Weights of a small class-conditioned image flow-matching model: arch unet.
Rows from block 10 of a small class-conditioned image flow-matching model, named by matrix and row number. Rows with one number belong to one channel. Each number is 500 + 40 x the weight over its row's rms, rounded and kept within 0 to 999. All counts start at 0. Numbers have three digits each.
Before each channel's rows are labels from the 100 images, of 14976 (inputs lightly noised), where the channel reaches its highest value: "responds to" is what is common among them. Only what is clearly more common there than usual is listed. The data: rosettes with rotational symmetry. In brackets: how many of the 100.
# convs0: first 3x3 conv (model.decb.0.0.convs.0.weight, 256x512x3x3, each kernel summed), inputs 0-85
# convs1: second 3x3 conv (model.decb.0.0.convs.1.weight, 256x256x3x3, transposed, each kernel summed), outputs 0-85

responds to: three-fold (49); four-fold (33)
convs0.171:491405533490483414522572509560415506479449439456416545512499494416519516504504550469474527500454462490474478412484438413486493539480529617524517534484475446534520507449456443440422456498466516543428460472517408467552536507487535463504529537478438467557442457
convs1.171:520469511487478553494512528525458493458468462472477525500504542527510522475561536547422565498513510450511526511504530496433489490536466482510501508529454490479543570480491482457481489500490511553492439471445476430493394458551497473472546395454433525501462473

responds to: mirrored (81); grey (55)
convs0.36:441461558557573496545504451500490519512484492588458455565476550501528531523541464559487494495574484515521486554487558507555426461528579493526478526474493544562498513510482494514474466436460500535573504565513454497495634503535475497491487512568594579504499546
convs1.36:481487483471588456487439408470565467551541495495527487466499529462470551523480498498478449489525434475534548508525535519551426494443397546483538494515527532480556446490533501477525447498520548483517504461541506474511538457443484492504437556538571443509487552

responds to: mirrored (95); ten-fold (42); grey (40)
convs0.89:517526514457461459446555517520492493451542423471444525440461512512511458480446443491452482456586501507470511473468528501435479549488509463490478528491500483450544466417489501448506529528509537556474467539430504525428468545476512435515416488499446481446440526
convs1.89:501486434489517477443489464514504458487517516438575509572467513503542468464409482464455531496433511607469477503460525498465431424494503533497453425442484505481467482498519480473521531532513493460537456483534472526528520545436491479502398458564610452499589503

responds to: grey (48); nine-fold (30)
convs0.176:434505541515555412544496474432539390502439506548415474513441536572596448507468474541537496563463473487493443494499533427548444434511506504483462525485474466476435530444586512510606458419484535548607412520524537568571521573585543509497550560487400483474487503
convs1.176:489528476521491503466509492490493411499469531453447507493456458518539514561484464531491488504489473494495506503510494545447521493517451488491494438541504517480512471554517486452461479539481535475481490484517535551525548470450478491499444472516437444486465433

responds to: mirrored (77)
convs0.198:598448542520445549498593516485482470492534554432505436517520470473472520555446574541524573573551565448460427514600437571550475557549445549454542494536599534544548495575525516504551513491564526541482533424526491504497444536406446551429484567488489494465500410
convs1.198:473441497518520471498458501455537459439506624478523485485529459473437488500518474490434462513489398460483482403489478492452448549527526480451527487485525490511550468429481517492572452480501429492487506499525530486464498461533488485482432393485456531443478488

responds to: dark (54); three-fold (42)
convs0.33:553531452526617431554606532527413582525565442493517441464507506512438473548504513484476514359522556438493520460468477522404405576514499486519508465473500499381521540465511506531462512478405614457474500437524477446487508489379481421433497481472432430468492498
convs1.33:524519521580458505446550437557468490496507520515527467539520520516553510484497459527550519539495481554487498520449505495529575522563539471465481462527528516464483528443477527478511445502461398525479471478445466471482468554493551501508575478451512487457545499

responds to: off centre (82); grey (75)
convs0.121:508566538538509460524436468511559470534527488578485483518548500599577501455462476520595513502520481528566548557475575542535481478465571476542501563505508480474483527525550506541514507482516509470525509462489504502483476478564541530531514471495519455503495564
convs1.121:539452518466437522510492552435442530496450443467540478512461497524498471545511491593527460555480551458477503445537518482500497489533506555492483460482435463492454506541578510490569429465508576529467487429459467424527462505438500533534484541456490500505486522

responds to: grey (92); off centre (64); three-fold (36)
convs0.237:507429591453504444474500483525420489455485477512406488546482531490510455529533535504456517520430532435440468448567498549533486503556535535500534555525539477521516486547477496502539544571523472487456512461534585551545565571446532536492534645552481499476534437
convs1.237:568535516533489507498485554502489491515471482536550428467428503464547507537476506465548509542497520593488503525514437538487437439506604505437504540507450447477501491471557469398526519480503512491498549466489444490534546443408432454495513521494568533486519532

responds to: grey (32); five-fold (31)
convs0.211:534490441472514588441579531503518492542508475448527352469490484445535459468467515535440478483575554443503530457505401447424516554498445509520421431492486471466521506477440422450442461489497513475488475478566542512459432524406501464366486525476550502477469497
convs1.211:489519539455473373421501564503487417542463551488486485448462456485480563443515499489533512514539456419514478522524490475494584454532555549444541507576522472512480470449495538445556446538498578519433485416442459461574509506541418527514529537484522531495541486

responds to: four-fold (39); warm (37); three-fold (33)
convs0.191:512455443473527463489579547521503503454452471475484462429414480472516478433384470483463499503515534455493510444497445444428501484497556550488439486451478455440548415507472423474469468459503400543522519441509559511449460525449543439497434575371483469540471490
convs1.191:496565548498436462526535625517479481491504472493480519522454527463462527456546499482522512508574410414487563539532510483487533507455562461528527517495549514563503518467477495504463497508490508562545506523463528524504488517541433523471505431482442509553509515

responds to: dark (45)
convs0.139:433488452520497542480509522564465496541474453537461547495471577538509512476443488546423499456536419570519456528472506564408446536552477512540481483454496500498463501465487480499533524421457506508453469446502550517455519481463488433496454467521400463498454409
convs1.139:461441455548544551511533465523435552503472482455589505583453502477518476477515432527481455502486457510502515472482528536506547511576415622525473513506475531509518500504457487506490471472518508531494493527510476484486491497499472508503553491501529472495439469

responds to: three-fold (45); cool (42)
convs0.236:557488509429565481553450509502437517449510527432472467471473514418480484498443486517444488491398498512439423487523387498531563492552494479476422482449545525541468416506432482433474553506436529473394507529530524524486476515422501532439515517552511554539500392
convs1.236:492487475505468499503533523473524512552534378547439446511512501515443561491515502513499529574496408552493535542518524506521469496482594477468540506529495508499524507465478500516499505517519468503461491528460511559493519469514527508498668460481560470485518503

responds to: vivid (91)
convs0.39:481510453507440413507540469517517544522545469457453445452495432530496461531453469488500465461527530421445519530491445409422514564488549572513530455550564467399591543474483411469446482538468484611494457470424494550508540541459472434319541522563512543441528531
convs1.39:547541576571487444461509472472538543476483536586506458492539527483523566472437583436477435492469442547476475523493513458495438470464471516498442520465541522500503499444457498453586562470494465460557512533501456520461508533473457511514517562554583455478578526

responds to: mirrored (86); vivid (37); nine-fold (30)
convs0.78:420467539456586466522596522498448462521483498539485471492479467446524480462520446481473494468518466472453498520535493517463454488450612483551475511506525501539500459490510535475477488513513473514518526442523519496490447459454477436443425518570391557457475442
convs1.78:474517543413494520425483482462524496480513520446593507482562469564542445540488458498471499538464498519500506568496516575395482430454440563435475454492483505507471434538488493471574489470500413494584515513473502514513572498447503428509499476475495449487517477

responds to: grey (39)
convs0.183:459480537606471442525539491450517477607464514494542445454528522490572488489513500479536468504513447517502534436474517515551419485506391434506489530511434519504514587506525479484471464451482488462534510464483473515471564454509492522503545499521491481453552577
convs1.183:463487541512577515473470489530420478459509493429407477482488514529473522510499527547478476457531473441513471514491433483509474547477493414415461495533530488571499519485487476467529473500506539455515421481510560514407488459456423529465557466532435446467497498

responds to: dark (99)
convs0.206:445540553546513511523429474520584468573452532576517544551528511542536533489531503511560504579507460543568609569538569569569514476501560535510494570475510474542510590538519486622580512447479513502534550397483483467495487471575533561607521478494586448507465585
convs1.206:579475463503512627479517474491506458526528528517485439502542506427529510522463538504523424545438432559482485488428490522464432490485556490514430493436543521485516582509456431519520479474500492542550480594530477565407525527490478462497444454565493533480461475

responds to: vivid (44); warm (40); three-fold (32)
convs0.87:477496468490600431513575542426490492525413466563468533495462478546510497546461556578545529406538482479510504467517518472373522499457566612533471456523393420477458496463492482462510415446519493579486468427482505513456453491496528507495481524528454479515460511
convs1.87:508545526493484453491561536477510501504524495490502511511467500486532523504481500486561523508505537525545512487510494458462479467511528529521474502523595508536519584539447464512478505473512423517505466511439455520492610581582510436519530466539492505593534490

responds to: vivid (59)
convs0.133:531553417438540509522502460447417476479512557507478529439425442479434448471457419567449483413421430599496398515485516500415530448506529457466426398478477487477463468448441466440495410441429484460456485520437510496455457496483442403510440425491463400500472509
convs1.133:497481515458520450483504479425479538584502448423506495508472479543518454518569544531576439530497443506527536497524520479504561474507549489511396511533471534510526461566545492529521563472580553525449507564460572499545511513436548519492515533456515494460517538

responds to: four-fold (30)
convs0.208:456441527442524567507537561477392489534432531484512518496417517375514469448520446471458417519490551515523395484494486529411458467481536496491519488475497452572523545589433467487528488500385423516522494398580518434447411437527547460567488544491411555487452457
convs1.208:470451531529471454495521490505483452513486533494523498505565458512485467510531463529519483465497478402477489534523483519515505502517522438521486512486491474453466521533521539517459531517468347522484528487496493482512449464508494501506446535507455457537480528

responds to: mirrored (79)
convs0.6:548417534464584430513475507539461506487483516508537462547475560447538483463524499456466503468440509462415462462486410464488546535542507445518511498501500514520483405553456493463479523534522505496413499500507546524507570523431523513417529615539517554496538428
convs1.6:445510517488456480444490539485505537515482445520505504497502449508483504479576464492469554494476512546477547492522507492419466502515529506490543506425524537504517521500501506480533529527484509445496507399501524507497456522525515534473743426471514476526509506

responds to: mirrored (77)
convs0.109:480525486612440517523486440475537518539439473561587445507508503546510545495506556453563530543503449494522550559419476404563451537480535522543480554533496471497525555483542483529511500438469501519554535548447432494492536559513523532479510459503484530586525595
convs1.109:542500476514478473543501522455527492508518523553463552498508593507500525575464494526438496465471456491569511553475480527431476592534467533545516515501558497487463452566486504429472480507496501474437469471534352503510488557451470485490458535478559484506451501

responds to: off centre (91); three-fold (35)
convs0.170:553514538433479548456475519531419441415515440436386477552460533502489505510400540510520515487490512434432472479571438436519427554517474517497436533481543457452480395406515385381521542451468488531435477472530447530482491539443459551483501544531464498554526417
convs1.170:472492442550492505540511541480513512504492433486503514552548486483384501406557442528549518542527334454531521451525487496565532575542530530513505499538522532493473534503469482524517518490489465504534520547499490507522472514524515529522696506506466538497472454

responds to: vivid (70)
convs0.157:509530467497436466505476510545556493496562481461533549444485500534504476519469498512523492446536499562517525511500526490438551488511484538516478541483490493451534540415542515533528537488494521508505483554488509482494513482562502483525529524504442514483474530
convs1.157:521518510481473459492516452505480478478479501460489509541492532467504461475481488526533473578424524485500492477470503578474501484530488476518458524532470496472490538528489508489477491477454543514531488456480479456490553448477466411507547496479547486477513535

responds to: three-fold (35)
convs0.23:528491473470516473466542427419425499405519484480427545455440486473430466544447459464446464481547489547491479506483464509537525433554477444438504454483519503497503427479442471429499469512473443498461508602449504511459495493434459480505448480466490512490525454
convs1.23:496463454480473500487463497432410496480546558488491517506452489477429464441458493513490480520495448429509490484487507486507571464506462526472424473461424461450492419536495515448497531474466567531502491434472516493504506468428540503481535492474510489465571536

responds to: dark (94)
convs0.218:422522565557466598548387521543564451559400518570559512523540563529543475483573478526585511568486473521561554579533594550557476443512538515542498597459493468584509617527530457512581584420450442482504492406525489477445486467537482572584484479546566449478466535
convs1.218:507432467475468525465468503425491511536482570496495439497503527408478489470502494456492500550461479570524479529481459400517485464430482529499513491446491477493516562442479529542522471512476480492517536466539555475486535533556504492525356517533479534510479489

responds to: grey (89)
convs0.85:579513503534493590471447528502547528515626513539593542508536539563523545550499499568520529524566537509492498562502535508466488504527477524445571466567551495446537490429482532533497482515548589537494475608546475506438452508515488478513411458516477536535549483
convs1.85:481527467492531442488529476518490562456479523467494462494489502461532461531544452515410535445429519517516509599465497388487470477482535465491479509589471519490495551474499455462482497527503472507486489491473525444551502466629446448461488512486503565498488520

responds to: three-fold (46)
convs0.205:487413496512566598581432523490501532544443538546525488574529520481485517438556443558520467554498502455479504543501495525472438483497517469460470481533569404598495561551452420535488490458488534505436483414517509500437473477476477483508467522494526489473532468
convs1.205:498456531510481499462422461497514517439451449503519491465527450547489522492457500481615518499472503507548482551496440521538522496474499528481493481545472499485412502523509556555508525479500516537516436505554501534529469469488535530521530485485480554454425478

responds to: mirrored (83); ten-fold (32)
convs0.106:513458519423403443405535447520455448431544430446393499523428479490506464461514506438464463523527488440533487478475513472471542482504492488490572510561573487505567403467474472526438449621551516463502408469506471490499522496503535404482510542485471434486486496
convs1.106:507569476467502497508519435494506496428532610469524527513479506480501470446429512461448474451479514462433491508439525487494453534539387458524414529452511491466469533441448515454514542474474590539568481519490515469499491524446428493474531472521454557478544533

responds to: grey (48)
convs0.149:612509481579421555440440456523498540540606470486520510506563492541492506532491494531524491505547526541492527567441483488450545509502494487512505513523503461486562502465504470488525558473470575526513485571456465527479519494489481444449520493471500465524504515
convs1.149:504464564506469488512439489452481489499457466463500458496482504480485475499469521515482510468443571438453466465502453514555437449514465514460433434470508469431464559537535497497580512444498523516538594471459531438522452436430482508510525510497483551461521562

responds to: grey (97); three-fold (37)
convs0.179:510482477538466512445384460525468491540494421522490442474494519552505497486488510476512511468454486476534533515467545510428433522470558541519491512497462391468525582410467381510497483383494515488516502375539492489506495501509500498578462478491556389517443532
convs1.179:520508533554454500495510579480500529460471491489492506522599546417471582478512448580484481550500474520530532413451493539593393481537609554559527513484549450531446532517466469532462541514463455517467480521434505459482489486520502498510503504501506521545512549